config.yaml
model: "sound classifier"
dataset: "tunes sung on syllables by a formant synthesiser"
train_examples: 39062
time_shift_ms: 100
n_mels: 64
hop_length: 160
input: "log_mel"
spec_augment: false
win_length: 512
targets: ["first note", "voice", "consonant", "vowel"]
num_classes: [12, 4, 8, 6]
arch: "mobilenet_v2"
norm: "batchnorm"
activation: "relu"
padding_mode: "reflect"
depths: [3, 3, 3]
kernel_size: 3
stem: "single"
expansion: 4
widths: [128, 192, 288]
label_smoothing: 0.1
loss: "cross_entropy"
init: "trunc_normal_002"
residual_init: "scaled_by_depth"
optimizer: "soap"
beta2: 0.95
lr: 0.0038
beta1: 0.95
shampoo_beta: 0.95
eps: 1e-08
precondition_frequency: 25
max_precond_dim: 1024
merge_dims: true
one_sided: false
adamw_lr_other_params: 0.0022
steps: 4200
batch_size: 512
epochs: 55.1
lr_schedule: "cosine"
final_lr_fraction: 0
warmup_steps: 80
weight_decay: 0.3
adamw_weight_decay_other_params: 0.05
Rows from block 2, named by matrix and row number. Rows with one number belong to one channel. Each number is 128 + 32 x the weight over its row's rms, rounded and kept within 0 to 255. All counts start at 0. Numbers have three digits each. After the name is the row's rms in percent of the matrix's.
# convs0: expand pointwise conv (model.blocks.2.convs.0.weight, 512x128x1), inputs 0-127
# convs1: depthwise width-3 conv (model.blocks.2.convs.1.weight, 512x1x3, trained with AdamW), a 3 kernel
# convs2: project pointwise conv (model.blocks.2.convs.2.weight, 128x512x1, transposed), outputs 0-127
convs0.254 095:140183116147138161102122139154184131145142170133061145167206129121085154072133095104141116086093130166124116096106073118142107121118125146110138143101126183083099150147156086125110114119097107179131166056102130069035156151116131135118128123157145083132171119206087129161104143160087070081108115105100072066116160130095166106126113123143099117116162096158105084102102188128083101090125
convs0.255 090:120133132175135127144060144099124147156094152110128099126076099118074138092106158155110150182091132123119107221105058134165097068114099134106115143068104090188089119132134146154121122165137123060111066143199142123131105118164115112127141136130149151105134128092104088167180074193095122146117156099141124132170074115161105142158188062136120155040132162132110124111111150136144083163153
convs0.256 096:090143170112169109110138106144094123124122118063111088134103125144162169141121097060040114092142127134100096150142191088135083129147146178156095154094114138206130158143132122133161141105148148076107147186125135188137104086101122086124161168151098091044150107126164208134116115115177149188100148108128052152153184098080152143108124143123077097122138136162156114114081159111098131116133
convs0.257 112:152128139144142147168147213091077122161184113106153110170127123165121184112196186100130140126162124148087099181109149088067130125109159192123107180071152130119104082133143113120111090123077061116151126151105135099117112105108136109110169064081110175077114146119106084056130163147103132107149124113099106135110081085106069098122089148124097115177103054126111121131090177135133093153128
convs0.258 110:158104171112140124110136066114096110045085153175108132148124166140102126145100137202107124178149095113091106147177126193082141121141095162177100119097115136126074139131106128147141177173069083093163112110154104140139130128034148152141114143153168166121094075050117167135169141115117110106161133170137167101137165121147143157141103154125127133196167078103131051120117136132114075082128
convs0.259 105:107097112147205093145093088115111119130130110122183156138085103146097105145128123179135157166161105088122129158113133182131164117114152146137125122143121139078154082080106148095105142102186125097114155099137084078151187152092132146113157139142119165093142123168193129127183097148193105097118103084169121127072134127121034105088121221134085108155118134085062139133106099104048146141160
convs0.260 090:099132126140151143118092113158125131124117102119136100117139107121154072126154152141126093158096134098127167077135123167103080110167096067130137133146124081097131155155047074120150146139092131109255145140104166153109107057071092153131072114116115113150096158099113111149126116117108134139156099079082083140124149133137158179138125124154125119106104143157154061115108152130087170150196
convs0.261 095:110095129090118168107083123149134135153112122148174089122165142089149112136164164120135148139132114192135141133112151135106060139071184136095104131125136168129099112131094117154130112162173232195181165144093112121128128144154183149099151190105128106159088104117117146187110147151101104152146161178092109152201096103118103141108122026115125164102121128114121174106128203182190141122131
convs0.263 108:094077145179121075120062148119162195137154110131092112150166129153124124166121194178113154119114160108110085125083075141107110127120076084124104145118175137132116139150157196083165155116115107155136093147137116139083079167132091119093132083101120175158148080134121122079086082186142194072138092182115183160141108137090157161081189157146155127111128176093154166122116142115125149142181
convs0.264 106:173112138090152094120147138148174143171056187091140078097170139118113054153101134124192132136126147111158109199107164095183115147128141162106124131122088115107173111134125150142129111156094102134183089107146102081068115168111130150139151112135138180125136090160167143169130113135192145090124157143109130147106151147154199134061124149161099112121081151142214128112146108168220118139081
convs0.265 089:175148135123140131145166087126119173108169098156176115179162171136082088121156142162102070148191087157102086208147122043179145162062149110081120155117098099133170166119149126146097121150110100159108147111049097149152124144060130137149132154130108126142094123115097101078152125121115134142134129133114212087138082097095163073152121131099125125172107130054153146129137100138136140062127
convs0.266 097:100134165150151128127154127100153132131137108116092160072097115092136147099129119112052093120188105126100090095110088146089156116150169172110108111163129135087169153134154206128106160231117131096141110086133110143124202131086145073117104090104084154251167154112121120108140151128127130139101095135151071132043073154110135119110140124102112124122153123075174149118130118076153134140105
convs0.267 087:163144162095160103084085125130111200101151053083122159120147181116117086145131164099079160141155136126152062082128129153168130108147065159094084117128170127164103122083112135162121143155110084116188097127138123130100176103132184177124133128114214145119134155135131199152074167128132158101078098153145124144128143091104147137094149183175074082121122152121189136097078143124116176166121
convs0.268 104:101148133164178104155116112146103112160072105123098097113148083163175099124070173130122121145115153157176118049132056117112130153133109126106140070080114111092118147150130150123164114136130055159089117106161124113142113160141154132154140114219026136107135179166100139113110143140131149158121136094130099078090117128134109144119142222090148155074120147093055103154106190139106161129151
convs0.269 116:107105195082168095111083094079128107210094099152106049122161133131157163161108164080110132150095147114164106154148176103090087102124083077111124174100136073123157099127132072137117156101181118176174157112111140112131131103149152137146110108202117079136181098157123129146099124098123107140146046146179108121069142153090137087097085103139100146101072135128114110103116153154092146083105
convs0.270 088:147133106160133111102133137136172129158109057119110089211130142149133079112149171077098202127157191088114075137132145145038128107120147172112099107127160118162110099149159158177080078103118153120101138128146141117140165186127130105160091090104172120128141101134115111091140136098124135092138098167091182170223147134119162106202199131118141150109092142095147135121182128165141152159101
convs0.271 089:131137111034087070129164142133153147158172131103105087086106084078124110089156121165166111120081115118110080120186136099169105088084155165145146096112154150163214083108122078144160073083147109110089148155125116141096105132103139181136110119184109132097125115117036139143179144090108108104169083098131105160167118153096139137115104170153131151145105147174149133092094067135143155080138
convs0.272 117:186088111125114119169114062142151136145190159177153135166135125142169175118159127109115121127112140104129106077130076164150137096122125094174099162126158129146098159105143068127153090163119156105203074175113108089092142146134163115114188135144150127113164091101101111096113074128108097129108127122227145156123127138152127163058116062159126211178146108116106167172060106114149121160146
convs0.273 084:097177112127104159134162170146166224099140109146179085140143113153144105149117125147166107100119135120137175128158039126056167099133093138171145155144128164159163122083158099130206096099137124114132115177168130111061106140152125118158092108160163161139165142138166181170119116150150170149090102093123082153140101114115136030099156168129162115138169121121193119092149138136186158129128
convs0.274 097:061136122147157149077126142078133125133119108151100131159100130150104089123094101137149035097088124014060103115139152166096160173073132107112119107148124129073141082147105142091098109126113093080114114094128107090184161146174097124117086159151108080056142151106113122142124106104075131127137164074138111118112144159090131122110179080127144062137133086105091051125143152116143142106152
convs0.275 109:118082089111095113115160159086166084120139067181129216149072064083147150094117134106151098080146137133116138120135131113133117179125081147152135116108092193113108119150137141084127162166118151162150073129104122115148083069138180061164137162084147085153149110104148136115103139121118164134132114138131167122114075121166087183164170143092088124167137147217107162099159133122171139131201
convs0.276 083:184180112141162080136062115126105195142180174139127096137170102186156155083126113138167165134107116117147142120200159098146075087123141113151095157151105084180120092107059098108101167110098107188130153116191117158100160176070100156120135129171135103072126154200134128123115120139154120062075154104079150160109123149104153133142128075161179157104157130137132130150147080117138123100148
convs0.277 095:110118129120096125100124085092091120141131132158124186139104062145156158111081089183101121125141130071107226146112170137115137113176131134120093101139081109141204131177106176139159151128108108157112140126151247121135099141210120109125143131125119085119096134117148142063102136089179159187089105131110096167108094132138167154167105122165137100110122162169069104136122079133086141120162
convs0.278 120:141183151111128146107122138114169129178170191157116149106121078085123124121155094105081091126136089175134178142061118064168152144140148176156183121129119125156145080091023115113096117116111156120103158111111148107061176144098099144065175109091138202120082171140129172122126133123078113120070090084145138108102076163136145127094105102173169146123105153125143151149086122132105132082149
convs0.279 085:145155139073069129111097096107132122104137108126148073129141199132127113149105151075092123107077146070080143181127105180114078192134137088129106118094113167195167156133103138122117154165202065145099184089114117121117142126125123054123114142111112127094147106092135139188202121067149121122134106128155104138133083087132141136138146110133186098076137119142165166133101106147096128068204
convs0.280 093:182149122086142115193072136141137129086166169121200144075142135157138147095148115134111102141149102155126113151122112086119142102131132138037081109147213134136141135143109149110117141113086146100143093064089132113127090129118089116086179163107147076161131158150098134147120099134130211147122178174078203144120113182135075083144170098170130136084068114100085160153144152104162104146126
convs0.281 086:154127163157126148087167139099131114096137093123121118169096134118054152112149102115152174125106077144152155135116159164099107123123109094083148122153108096151056108184081126166138118124109143122097109185123156146110147135133132006173136166097111107057162111107081095158067092177139155090075100162112108112024131147115104123102108161135149144107143151138154113137079067153139117084150
convs0.282 076:114033138158126156062146156083193154093102169064156107151210152143093090101120099142109160155111116139143128056152139143110137166180130122152156133123147168134088092151137062145136154212110111129186088165197164133118112111166128130175121175202116097111108149115119145135111138133133152102138158126138133137135129148100131123094166113173136191118157135150191120139148180166135135164154
convs0.283 103:142107130132146092168124077149076126091109148161093180114120121092150104080090113084121173087083091166159122072133210126134118174176131125167136162165138137102102105033087122122108117180156090130142142126163052087119136090105125108114091161150152126096117139126084183167122145105100144177092123046148105138148086142133156171112123128191140121128065136130153068090125138101151150163101
convs0.284 105:119105192120100120077152083163111166109058108152084081122153126154138114087074133110108116147094153213100170079110089101080189139102132100084104049124170130111169112169059108157168103121135132121139107152112117155051091183126130123151113088115136132206169087161104110160131117095157104103102100098149115152118145106154135097156107104103197107125179158132136154118088139140150092114130
convs0.285 099:139139099070145152151118108102101133075115165140131162137120136162127126155123076124125119130105108169146080120114111099116076143116148122131177169156100115159128130138112111073098116103101196079093131158122129175079082142171098125149144091124157104045123063130108087155148098130119140106155117139176118114109193117120149119081132139164103202163156163096162182138098111059068134115247
convs0.286 098:131157146156117149112170080190151162092123146132103101138157133087090132170169092097102186155121119125140132148104184139139115161077118107147140088151172102172135144112062102145149180120084078122139099090129192170194144154095138180128150147118122152161133183143064158131104088159115115156100068117158107185183172130076145070156144168088152127104131105135191072147138105166159097105136
convs0.287 087:090134091059083130119082080122155110124114098126173107079094143074070193171168088112093114157156131114143074174146165115167082155154128140156130149153124091116096102130165105100069161114108176099092157137119094124089133110123145096119152114139199097170088154166127138114115090138153085080131148145145092159072163133108095102088130124225098097113095116076122185131145128143090180136124
convs0.288 115:099139132103129102176142095073116056139132103091124096144073129123143136163133146155093097097091108115070174101103068175180087128153141099154091117093160135085116167135135132166111102148136173096145165086087096096100142115130170097136076107092143141092084090133094190151157166138078145119123096119068059150173152151133145114092093080132113051100163168156137103151165156173156165118086
convs0.289 119:116087155087215180099100135106116124069088097102114127095169104106133094104077162142141140136118135150066152133170119116168121157078125173119127123099152083134139172091091127127138090157113096076133143138134135095140153155141139148119158089124058122115144148158225161088109116199191157149154096177053121118202098119124132125090140104082118143108101123136121128119111174153089114187083
convs0.290 077:143102138131132079118114154089143114102178122119114133102093032172106128100099157064079158136117146179118120167103123138094075111108077140131074157089157142180166113070153078114162117143141127151067087096112151075131094181167091094112127082104107122159115151156099151155116106072169124160092159129127131153148139144065095186104124186155095192155133107169134111108177137183146125144089
convs0.291 089:147130125102124163098131140118104112143186158061098137168099104126113114131067076122162122158202177194126088165147205135099099176133071084144102127128127117152132123186148167138134129135094128101148116113085171117089084150119117136205172112127102113106078181133206159127133083171117140138097176135119044088116166087170160104108084129166088145150129166126115136091146124146097151118117
convs0.292 104:149094141118081156079141068198134117141137136058165163114045161175110111128160116193215136103120086089161141107118160156155152130166138143140110103081118118073115133119128144146074113141127207158166112109149118139132117111131140128125176050122097129149115136118084120145138128130105187150088126176116106113077093120140128103124162152208164114125150143085119175153101138130107217107115
convs0.293 098:130142153081189127124195101119142100096125119129158086151206136121129126153115122137126179070083109139081118141093079146167152165113124142148147123088104135168100086112169065154148143134090092109139171138137121151080096127083159091161095030117220085162129075099083147142143172155168140093083150149137131107122097166134143143162157173154135143098087163072120121126111085102101133167164
convs0.294 101:120153191139058045126142147151147070096149194081063123161191122117176092101090148139137148185132137187122142132151131150127034204152141133128149106076106168075110109171095115141173114158135098122107120145133109127067143098116137127104126079178135119115127095153146092097100087085127156162128096210095135110131136111185150155147137175117139128130098130128177130124152113102151132140105
convs0.295 086:145128176134150129063081148158105124112115092103126166144109151150174133141087126144146173123150213161090049121129082152130086109147092114174083090078101162175183120106107120144098069134122049150064077134095124078127065173103173098171180081139144114175163135136173111131124146106184093123157131156163106115105174141131154093144145123119144128154132154110143174136122146121123190096148
convs0.296 101:173152102179158143134099075105066149151167094155138112113115101134137161141144076118124125064086163123070082060189143110099140079107138129112162144063102131141121113094164083157089115185114118147123121065140114175108109117100135134150097164134093105141104106173106168092085160122119132173164123132183172136178105238144142175126174174116120144133149131090149145120167163119116145183130
convs0.297 102:104134179096130135123113091148119162124099119135115132097161172152094142145108090099162153094115081165132143078102210080163106127080143082130106145173117181123060098162158179071104097097118121122118115160172074140098133132071138152171154101164099161160109084164163125125136097102179173121163097128152196145166163121147128121133166156180145186139111125087168082192139139081073154109108
convs0.298 109:182112180094109137105176101106093189134119122130080161133120159145157077090107152086171097089137068066104125129114134139091146139127108072178060137116073163154121142128060133204133099160151147150169141063106108105165160109086135121167108103078176150114124121122068157154092194103128119091137124115146146135101163109157140126106185113126092092122139164165175065167107091128152143155125
convs0.299 101:130136157197148073112092121068106135159112175139116150121139144160184135193111121134120115161176197152098169125104123112094143159124150148108238125138157129093108134169139125138161047144103192087096120111140163188147129133152108099144135136097131119053136068094113160124141103101158157132161129147137158091116106126177076124144168095165068154121119133145110107112205092137091174117107
convs0.300 123:190132113098097112092103134135088193108175154159073182109085132132107105106091143140110088040118170203160097177108117149140101154095060167117136168127143134074146180118101162132096141145127062099187133149115115073166111107162108165126169110131119122101181139065129148155171180090130128101101122115166101147161096119128144176096124111175129129148143136130160137145179097192134117090135
convs0.301 107:154186149054136137126129163112179086102106177133143138067133160128102127132097125112104161076140137097171188136133166103121190114123120075105178120117169094136112160152118159130084176065154059077128067129135137133210125145144097061148167181150126100155146137164121127103156128137168143126120190161170148079131119165128156108135130078087150151080086105152067122163101093142125165126122
convs0.303 124:155196128162096130138158179170162139086104093119115081115124101142146113123161129112120101101106105122149113088087095105070154159138127116075151092096062078169109121180112165124064146133118135127161100082135114090039119128145117127123133136126144186091077107141163115181114091119116212163106141151102103168153128122161117103156166160179062100065110096142137173145127149173127091067097
convs0.304 101:177138141145074130136090166120144045070125160109107098165165079160183134120126124119163122128136104117181171157157077156109113114161134166135191111096116062101164142115149078152057126098131093102121116121159119114134102121031156115156106120126145152143139095188107131067127129109093109201095103117106174133111176186133143147172148150177145161104109100117058182131139143161138110106149
convs1.254 095:103108083
convs1.255 084:150133078
convs1.256 099:182138134
convs1.257 083:175127098
convs1.258 067:170124092
convs1.259 088:116128182
convs1.260 100:113114180
convs1.261 119:137122074
convs1.263 099:148179133
convs1.264 076:104116176
convs1.265 070:087124165
convs1.266 071:162155162
convs1.267 060:168120091
convs1.268 102:146129076
convs1.269 144:121136182
convs1.270 099:129115074
convs1.271 122:131118074
convs1.272 087:168165139
convs1.273 133:073128135
convs1.274 070:177112108
convs1.275 073:169123091
convs1.276 106:077107134
convs1.277 061:111091165
convs1.278 101:141139181
convs1.279 074:077125148
convs1.280 069:077128107
convs1.281 122:120073122
convs1.282 111:115136181
convs1.283 076:170135093
convs1.284 101:124155176
convs1.285 065:164127170
convs1.286 073:102122176
convs1.287 099:075145129
convs1.288 086:139167166
convs1.289 110:134143181
convs1.290 137:127125073
convs1.291 135:130132073
convs1.292 226:183130126
convs1.293 064:137091169
convs1.294 100:180108128
convs1.295 140:130073122
convs1.296 075:108110176
convs1.297 092:139168165
convs1.298 068:099113173
convs1.299 094:175146106
convs1.300 065:092130170
convs1.301 077:159170146
convs1.303 072:174101112
convs1.304 072:093128171
convs2.254 105:109082126129098109083086146096132123174093148151182134149152054118114101102153112126132137139113134130144145114149118177165121131102172092079172067181206080151135138113168088068126171153120129046149093104113126167158144102153099145160181132147146111095162124122140074098097088122166137135139060112120110125117170083128146153110112154091097127100180024124155126141137189145117122111065
convs2.255 094:113119119131128063218129107185106157084147165122124110126093125154075102107133110140160155116115152109098111127099130159159072145126137082120113144086137175156106171096151171114182184135103080090131125155077166158136069081113138162139125114138172168142168098092165149151165180178101105146092166143095099145115106159077090131174142122130079042082194135130128117158142111062122093126147
convs2.256 102:123122106106174128148090086146151097158083054205072148082063090151126134127128053116128118081151103150167131140063143112196097122096148094196113103085111135182123199140182155134121161120078131118115122095092083058098071140129124177090111125113099148138148108168107120119094138135091137092120076125108144146101152141142136164169145141139128150158138085117137160137095067086148135090131
convs2.257 105:145146130095129129122035135138178139148105152117103108118135101115159082138129109229134126108085147137157101151135157133170174143113141158184146178135145160170105139129127174099130145137095116117179132144159056139082088134127089081206190167091132085133088124098090144132099088085107098095080147104141115124175163116101177107136113171155172109186158109076143158085167143096099171161124
convs2.258 100:052192105085145112136104118047123170132120106094065126153123113176079125101120126116150168104113128071148128104139145122146121123119120112126166180120067113132185085141146058106097115130135113144124118100116104074096119120139066109125104177191167084139124136176176167077116106163113103117124138086159201113128121127102167083145130085148109079154072162103097145050140170118171109143114
convs2.259 099:187112141137112121165101081123135138097062104087106114147165151097152153165116065076144115077118090130100081112172084140157091172131133091171116119176142083108193088111163122220106135142129145137116056119154145085197080139106167136132124128108113095150118109123056101146184091101134129140110117123123162067131123195141117173147139061153106139108088085161131144107177128147147158134133
convs2.260 088:075098066139207176116122206119120123085126169127122170130192123116088099151099142130163136158159093139159115111037147097116119116108124102083087162136114145175114130127172102130152138165142111105154130126137072173133099113171162182126131155119123087180144093119134127131156115156145126093062130107173132128208195101149132106099070086107117155129099100095134131135118112117072130084207
convs2.261 110:074149101139123079078115100127135146071108134156069102128171084123068131170149111115158134136122072093114141124090157120152070116124251062154153056123095136133116136147130086139168102144170137149073132190155154135172084168111151128110110156092167171115092148098159184101141111101118134102104146094077135132089152166146135099096113124146124138089106099173128175151144087130131127089075
convs2.263 114:147152097161073104163148170151154054093065168126097078148110113137153164135105109110138055088118116167096153151103114135139094126126214130168097136127098162127119067106067155156152088112170105118124111070115118083179124159160164155143116145167175124139166165086141101155174168083098093136103149117105124129140132158099102182161048162121102097086173127144121076130132136132060141124110
convs2.264 091:168124156107156150116083131127093147127156168142115179156098166132079126086166128165111101175133103140113164157097103222081114162169127100139115078077126087082124022175114076097143121125105099157152190141114160103177136102107099137119132099160120079099126153141163110087122140130090101130149086139081126162081154159110099186151136168086101178131130113091126092155098166159146170089169
convs2.265 099:086125125122137165095126141110150224130160118130156121072160099104151139121181152090124130155142138191134135136126187164159145133164127089116091147103159157115138088198108111103087127066152080119150054132101122143152105116099170140081127106147118090186152159078155117152099082121139180117168071115095073080084135154161139160160075113179083160107186112173124097086127125106099119143168
convs2.266 113:129106106159107086037125153152154123108086092089148143109110133151110123079114131080132122109087204044166144122148126092134135127168120104139136088132126150123159142168157130093127143214155186120102129119151078134136092164070196099167185091096076167163127108135136100172108143133108078106174137145141142121123111096083046106105134086169075132114162091137163165099119129110130079139149
convs2.267 094:099141140142118042125161122135144126124130142177141056177092162125053118147092106132128148147125093135124124140100125210103150177108154157099102172098174176152173152144144134121197106193097175151159098063113187152134115113099137092171154132100135122161131157084086082091115112093146138181124096121153159125120130168110141188147100115177100145156058080147127135100108185136144152146093
convs2.268 106:131119138129151159144201182111106061083122140127090089066106154096113150132083130174151105151127153093155053144088074072089097116125135179104148147062125108142141115106050113151119113141076110142144126168148140147120095164128140083121135155157180122084172188123175138108151173137098124176174144093078122130097154097098113190108079097144128069103126084145141166161151112174137133154106
convs2.269 110:133127164084124155065149143159140150081129107121130108176161146104068110156127059143129171118100077110073094132122104150099091142101137098126143095171133153135181138164091165172103172104090124091143125090110134086074129144074083156099155151164090160121062117093163194170118090144108127086122168145157105151112185109153146089210115105157134128182182103131077175104156084147130146107146
convs2.270 090:115113147113168117123173175148101115176068126117134132130139165114185202137130101139138128185195109145132113152114151131128106135104118117087141085193161145131097189178165102069133138139115157093049157152135071151156133178124097118110098140173095145076166185157119171211149084086129111099089110085139136124104168106202132148116153127074146135127100120137071103110120082087118142107146
convs2.271 098:176108144108118127130178080157096117147112149162095172141052110124130098128139081142109089090148135115132180116216123104138113078153105167121145185183194101070130083143134131134114140085145115150165156146095137159093140129123133147090164134142119114150091159128102135141183179155132170117132088150123104119072142116124091133149137090101116102086103127136041046111115069093096111049077
convs2.272 106:078137160113162110088200161127122114078073042121111140121122101125093126100082147087121105163149144128167076161151127104129153125162133127119123127138136112151185104102107109097110136115170183130079154144185158045150137177115139127106140008132146140142157170134146073131123158148147061167119138124124096118135062112116164168109124130110168127088147124144163100124184158128088075145077
convs2.273 095:135111184100129073101156107135113109090163042103101094141075184176182072118081142149187165045109177098145077199131129192164157073107158100099099163100103075136122145144141148148114125148117147177141098130120112142119082151128115176197128121147144190100122124110122184118098139110104138110151154156180151136119156134130176149112129142145098155084119173118128126069102103148141135154126
convs2.274 081:132138137178157113071088109150181081198135128095164117134186112081144124129165137117137137103109123118154119151128150099129154136095159176114121142098137161060162067133149140099125060178178132092129130167135122115126156123147112155091111131208089130170201102128104148101161128135074053120156161172103135144171080139143146120171142117159156153118110154140139114188076110067132162217132
convs2.275 103:167093083146111112153122169147100141124121156127149154135081078159109102177132126083151154169095181075172180134143077142106133171065121161175147144127097069141128143102131107143098138111099143053169088164182100103131136123165095124167175133123128174159146003122103121162149052112152094082135114118078123120130086128158114104114123174138124104137164146103096080137095087132150127166144
convs2.276 084:168071140065126186136121121117125152166162144155205207158121114141136072139098120200142136111151121069160126180110099140088133155155132117146131192115071091160146135106152129121123113143129101154146225155122135071101152182116122089085067107182120141161108134177176104160112159151116125127123139152157130053164155097150120160097158195098136149159114167131137116123100122095139107102100
convs2.277 096:100127163102135158052145123112127133120119154118079129101088085174129145103109129124080163144106150111096150186195086162100143114141114162086095125121102123068091155119120130145173143093091128136173086148165183117104123116136104114036125141120125120163065106171132089125138142120149173134130065104110120125113167131045086101171090194129110157149141100129139110194159146139045129188090
convs2.278 106:149197130146128158138138181205154130131220136156170113113091182094079100077113146148132071132109102131088182135041121120153086060158124104122169144140164155056095117140147119156099170109120088114155127123204084145126131124124151112160159156139154140135155162146160120144155205110116115083062139121146104142146153147121137143177154135124136093130134130133168115152175117132084093184106
convs2.279 080:145109152082188041144117140133136145148140103117182138131206092110082092148128131129102103085079102119179139113082165165107148141161091119088181113158098095121123093177114102091097183214112133093151138143152166143114179137115134126153080170126189117108114103133102093152090108096117121089108096077114144145116158066102108078154159086066066121110088081105150139083135157131119134120122
convs2.280 104:124086151094098150093111137141042093095166150148056143107136113167046151135184128120131158139140133181139141135170117104142136129110138145093099175110098133100144105120132104185120146128164097109089122132130112129136117193060165074086161115080128174117113092121103119158137158089081085158143100106115139175179106129183187168094124131125112066103123142159070101112103051128090102185102
convs2.281 102:115147121152133091098148146093117081067132146083117110116121162141151117111146139152114155071160122150163079129104123104065131079141201099156085173102122152146083118167081098109123104180108149156098128135087148119143109156141113174153145113130127162120171135167072138060090126148209132176041159124116116049142133139198129108120144168117172173175130077165089152160136126102154179118113
convs2.282 096:086147166039108164110111138095095120136185145138133146152106128113158100138163138092098118127098149088118152148113154111143114163127142094162141143162122127126103114140153104076096152141158104127107085150053135123136138074147147207173101172135088184100125075149112156112187075187093102071103179113093145146092083071083144131132165127127154124164112123168115099143059100035145122171137
convs2.283 090:139098104159122138137157234152148139163119158115155164136135146183101179135113164098130110133131133056119087123138217150110092168143169143106181154107097114067169110151112159157109103172109116167152132113108115149113135138137156131140129121193154143092146174170164128087111135114136107151126198121121161200130138142113182137151110118062140097115159141139116223088199115192133122128126
convs2.284 105:090173074074154161119126164147103124139125156130147121110160058121158219130127104136158141169126121152055120181124166198161097096140131119124113095145144050125147083130153176076167096149101181135151095112162125107148066170162131101117121136100130184122087112121069173140100142052128150105122161153175091095144193112137126114139134123083118132111095071077147162138092124145134138119153
convs2.285 103:148096102125107167066125158132146139125068127090139108160162149142150113162133106160192070141125151143148171113067113135137140122129130101145184111086096091090129116145125125142175126096123096112138114112119108116127187120149091088149157127102069171188175178147118127103087150134082120164145076072060156109140196079124145035112129097093053194140121125139107148157081138138134101112186
convs2.286 097:090139092132167125124136125137125107118094105071096103078138058118164149140173091170133124209087174126120137094135141141131143177135117188160149127138120103122178134099150126115110188102114166133152143134112126077156187204107113093067082127133108143144167055210120115139119175125184156152136130133142171197169140175113128123098091148079110131105147157097088152066090113093111119134089
convs2.287 097:093089119185185145133125109133158159072138100124158097163124134111071111186086107133151115158118095135123066117119146134099144149162126170141097183129118158108127143157119140139125061140122122096048132158146156117139131159101042104096137036157119171148133046147149159142141133167120167162157108106148093160111123173109123143138100117095078063096104053102091111140106114119169062154109
convs2.288 110:094084103113178135140206036093135155109139089125087122126097106132088116179124147118128157102143107112091165110115119123154106128096145128090070091140106108121176146118119088151156096110081126203153078140081145116154112088114134168192149150179149078142192175153161114175140115166142180124125165184152106116144169145126125091120153104195073153087108149153069120088156079139117109145139
convs2.289 116:124150189172118152135107140102171126157162146187177120114100126129151111120156165110071102171115072091104114100119056099152134048178118118093126117118147121140103154074144107158134140146140133131165077121179069119146120174135093135155130144152140174185156145141127172121140165085090080131192183154112161102094176186157184149097131147199127126189103101096154147121104113124083116172169
convs2.290 101:198124178112133140182132108140125204098131114160100093101104142121157106138148121166133092125118184126169145146120144110164145169059086139172141166099110158168125168124162146155161161132165092171145092086164175155116134124078104157178145139142104159119116119166111157124096079175071124196141124133119118157071117154162133114148122075125159125196184111129123151114138086092063177048094
convs2.291 121:095145063142089115079182113137152164131155155106161166120146178155137120118135102225111085082122081101101152153152101184141119136166150183149141141144130163157135178130071120197153153108098156062134127154164125156167180147128111114064110208146162127185160130157055085150106150141135079135128123157099153144112123163119121161099151139064111075091125140147169104096122102109136128128148
convs2.292 096:137112115119145099092152050120111163107092106175122178154138103142136112135161166126117168097149146112112126133148161094103181077120128118190087174111202112140095095138081123122223199153124114164107065114094104132143129088135127161049130131176143141066172082112177106155087145180073121106139128133160198145133156121101117103115143150118141124104117058141190118104122165150136119109128
convs2.293 097:147135179148137154098201122105150092126132129179108130108101052177089132105127090161134210105124110109129171155145147167090108155147163099130121150169147175106111074115117126126126163132137123136117052144125132138212133103185147159091111144111123093100135085125183143143128200101151126060122135128145064125114087144158144093156142123196082143175098141136135125210167127115082161118174
convs2.294 086:172156111162069144165130146107178101118140111131101066197069145136070115168121200108117117129111106153207098103141111154133149117162120132152128104097118090112211111124122143128120110152112125104147133052118145125148116127141127098117083187091127112089147138185115168090191081116093154118101141176165178071140142169113144139124158100139140207091080174103083110179121125115107120137175
convs2.295 107:188169136170156100120098136084132148122149147089152153164078110164113156114104179181144152131137121110075067080111067139170073133124093102150104076085133062167083127145059126165184156153175155116162180164189135128081127157171120072076118160142124143132142139151071190135149177105109179133117086153158134114139116121101169119138143147143142195100141133134154109117158113147175117119148
convs2.296 093:128164110103129149165164103107089172096167197158148094124130108121160089145059180145103129144142137149079168114081166119103134174155134078103169178151167162176136144092113101175151075146128088111148126049089108130140151089164104044132137149136169136113159204147147132126140157102100175102129168141075135069155111147169150130159138091106163133150083141157129124144096128133183095114064
convs2.297 107:118117127140148087140106085103127132113097113070096146127075126139114114074077225218156121097101119067119094143140102137127139120139147137162155139144113120068114113134116092098144143132109105171115089123135155105122165104098092156127138164080150076155137153166104049118109149097125189072117128147111106148130165084105099137105062198071182107180129117109107170135135131147200145161074
convs2.298 089:114152140077112137124162143124117157118089096136126140086143148125119166149053144156140099176187133060088115117090093074152106140101072097132119119129076157132144129089137127109113182103065100125149132155151128172079144165164146075082109138112091148137088150105121121100144138074159163125153150072111109127097123119174118117170185154119165115112115070134094189138113088073004120091122
convs2.299 095:155111148114124129086116148111103105100145123171133104172100097174108083085181141169155139154175153172170128086158066114120186109135081079094128171101118101131106121145111120128181126096120059135150087108148171160137076104122148147088155151130108128161082117113146104151088153122155136101112069124145029101060059117160092116153138151053148149167123164104142161153121204126140124157088
convs2.300 110:122149130196153090077096202155144111118148165108103121174138170126155088107120078073129153141133126142096127145140110175090112139166146104085131067079164113165127105110092103146130116124134119150105177113126144113102154169105118138171160152069169115069153093101123075123107126179162171120146043114100132150136185049165121149159071132090079126126127137061161156154149100133107140140056
convs2.301 107:161121138159117117167132146128116085136137165143095070085208104150138139088107101136103135131101127182086139133190114090201058151164081145130097143153097113131071120172171158077110135101143230095090116096142108109122179139146126086107108137084106121179102121111169123152163115158067100124133136159121083128111092089155122145108176133153078126169157147067101146143122188163160127114085
convs2.303 093:162200099117155132139105125144151163136152127160125069065159118106151124120149161139146114154120061130129165105125073111153117166082099142242149141127124118133095132098124114107090118059152145169110119070134117082187117101106124066192133075204143126126177132117154109150153081121115125155141113091140120160105139158150096068137097183149100060151167151165119108177117122121103086162103
convs2.304 090:063129164108107155060109167157127145175110161071182087107143136110138178104120201157130090111096179124092122199134154133119144145098145143159165090157146181150129094112101073131156072185115113092168149170128122101122113085173153156155149137158198145142119135101098208133156084109132105093173155093110117099165117185130112139062144101107149173160150135137170099109166118133121101092132